Rows from block 6 of the text decoder of a small encoder-decoder audio transcriber, named by matrix and row number. Rows with one number belong to one neuron. Each number is 500 + 40 x the weight over its row's rms, rounded and kept within 0 to 999. All counts start at 0. Numbers have three digits each. After the name is the row's rms in percent of the matrix's.
After each neuron's rows are labels from the 100 texts, of 14976, where the neuron reaches its highest value: "tokens" is the input token at the peak. Only what is clearly more common there than usual is listed. The data: phrases spoken by 400 fixed synthetic voices. In brackets: how many of the 100.
# fc1: MLP up (decoder.blocks.6.mlp.fc1.weight, 1536x256), inputs 208-255
# fc2: MLP down (decoder.blocks.6.mlp.fc2.weight, 256x1536, transposed), outputs 208-255

fc1.670 096:520469526482488438558484503489455496461494487497493507457496479521525431517446489415485552533539540483511498520530470481468484468491531540452473
fc2.670 095:429540418540449502544592442446585460566519422511527460550501569495457519557514526504519501515496483454532449482457518480548533524537413509482515
tokens: "s" (68); "p" (9)

fc1.174 107:451504475494528497458513469552471477475531533560454521465525475506523495500495525554458511547515476527461489459449581508551622467504508494489407
fc2.174 111:469481530515481535479472468499496532486439524553506548504498501564505511568512594500480451535447453556589527523446568561469586542511455490438435
tokens: "i" (93)

fc1.433 097:452488442429531511446589461480478484547528514533451484558484555402516464522480490411502545513466496535453542503406456552486508520498496479455541
fc2.433 095:486496463504557597484529489435558475452563557536491503486474508474514580572480536468505510502454471483545516474483517575494579440523561595453441
tokens: "s" (92)

fc1.476 104:504552523483519553587459546466539462549479449510457501488525500379581467424502518494466549434452447520540471455496528514472479506541523504509605
fc2.476 115:457454446455489460475506575581458559488556486507505488513477463433478533522530511488485491445513491447470486467463559535512461500542484515450458
tokens: "e" (47); "o" (22); "n" (17)

fc1.610 100:507556447456518517459543482515569460515459457458443499460507522503482518486467589437522489539499412516567517468408472410578528529535457492449531
fc2.610 100:487452488477564463472400577579417498462544510535461441504437567450520509462496497513506463514596472480589488467499458477584454510488476487504565
tokens: "s" (32); "d" (21); "c" (15); "r" (14)

fc1.742 099:474485536491508408511525509510572471516547507475527543509441479510383500494495569506535412508452478522535445550500523472469614477611520519465413
fc2.742 096:499430497509489514468514551498458595475540541533480492473454567486545477460529534482476512550544489421499501533507488583502517584464506514440432
tokens: " " (86); "<end>" (9)

fc1.480 103:505507462469502417445487514470454543481498472535496540487499402488548457448453462436549527553534499460529462479504460572453542482520504494508512
fc2.480 100:519493500520483523558487460521545455527501417520472524565504485508575484456456562496536451464486554536541561463505444477485491503487535507544445
tokens: "i" (30); "d" (18); "r" (13); "s" (11)

fc1.17 102:504467516483501428452527569449555462412467547505516589480495479384446453559504529342471496538458507490499518567463576500407535513436495499470469
fc2.17 104:498472517540549460488491473498407588556553480533497499474471525551519520453506523560514440583478472542570529455507461435474538431529521515526507
tokens: "s" (39); "l" (27); "a" (17); "u" (7)

fc1.635 104:455483528521458485495449466477496543447522468527448511391511472487516521497549497547521451514453486463490501516543478498554532524581465504490441
fc2.635 111:510516549505494500569498472487485458523460389508457530528520450513552468382501474528462545482559568499486521487525516476505541499419404504524506
tokens: "m" (76); "l" (12)

fc1.232 096:472496496571577457455503580616511552468496409482573566485498523449565575509433556493449407526475520461508489509468452508419484517470515465466456
fc2.232 090:486475492554577491502503443509471466556507534532482526461576500530523461504480490538538521508491531496410511529538504544493484506462471535514482
tokens: " " (55); "u" (39)

fc1.501 098:492546501541578460511585453538402520507531532506509512464511479492468557460454489506481464552509515538472524488429489498516529511469510438494568
fc2.501 099:467563562471520563408580438486521503544495444492472480479505437541456504465449588534533501494538511494500521447523529454504451481509474536547460
tokens: " " (41); "h" (14); "i" (9); "b" (8)

fc1.669 095:464409504537481491543517495543493501535527468494496552517520476475519471524537506502482524467536474481493426509536495459553535578522500486566515
fc2.669 085:497512484493448516563482483448525475577503482504580492548512450484497518469512453443488517384499501515483522460530458546582431499482585517529510
tokens: "e" (72); "s" (14)

fc1.614 097:444522451499462539504521494488484550482501511515477515523508483437450509486540469505474431562432516507533529450481526503480475477483524434415543
fc2.614 092:529568475490548532552509503504486431547502496510441550520415515500451470560439476478536499504584525507466593538549460567516498539487479547518495
tokens: " " (64); "g" (33)

fc1.719 096:499471513567445492468567466455530480514443423531530521471456574460468496484444502499441557513525522501450488497537494547525483501501513496437514
fc2.719 087:499527466500488491541457486449543501508513421518531499529518491512481484550512595509504415480475485521517501547528445481570527512556506532578548
tokens: "s" (73); "b" (18)

fc1.485 095:515450541422444572502441473569517542475404477549422541473458512490494520452505556416486495529434455448449541524509502502465532504498505464511582
fc2.485 097:519478499529489528495492526494555551460525572489475505497448509500472455444568395491528541506442530464470527492495532477494538490442553554495469
tokens: "m" (43); "o" (14)

fc1.186 102:491434508488474507520537495473413532529463491540437511453453488499480451598502493508500494459482508490431527410504486491517502529484477535507516
fc2.186 105:507501509477477519510494450502466503533457495552487552507481445477513488491491460487401482488595522525507434469502541494554496464458429477482522
tokens: "m" (72); "w" (27)

fc1.171 102:554516455412517538495487545521535432491430461514502599591532556465520568442530463543490518475518491487406531434459509467578445497470518449512509
fc2.171 107:538512520468524451542525460420459521462550458518419538389510503480521554562445532494610521528471572475531582458600496414481533570503475553461486
tokens: " " (42)

fc1.394 097:469448529473511560620484468502463513446537530452449583477481466496475500533468473491495444513440482449490463483514550496533509564583497517540454
fc2.394 096:481454438532525508459444495461542507519563486515536472554541560519529528525505485520478491468485539510553535532473485447505580440533510495473479
tokens: " " (91)

fc1.582 099:510441469465547502491518474548465472420511437477414540513522526499483515443460527443497489508472446493445488472501421473557395477525540430504581
fc2.582 109:552499503461529518457458550521524550516472525383508423483425526539539488455492506466522545496476502481553493458497419537460511497540523506500502
tokens: "i" (42); "p" (31); "u" (18)

fc1.122 101:477508550488434406527511474455553511508427478552463487531428478494495507497506459505435501477554489537481537503514486537513494463533481500503539
fc2.122 100:517534553425477454425499451497515478512448460497571512500522529456507501505489520566506477502581571493512458502556443525504476493498504442538468
tokens: "s" (78); "h" (21)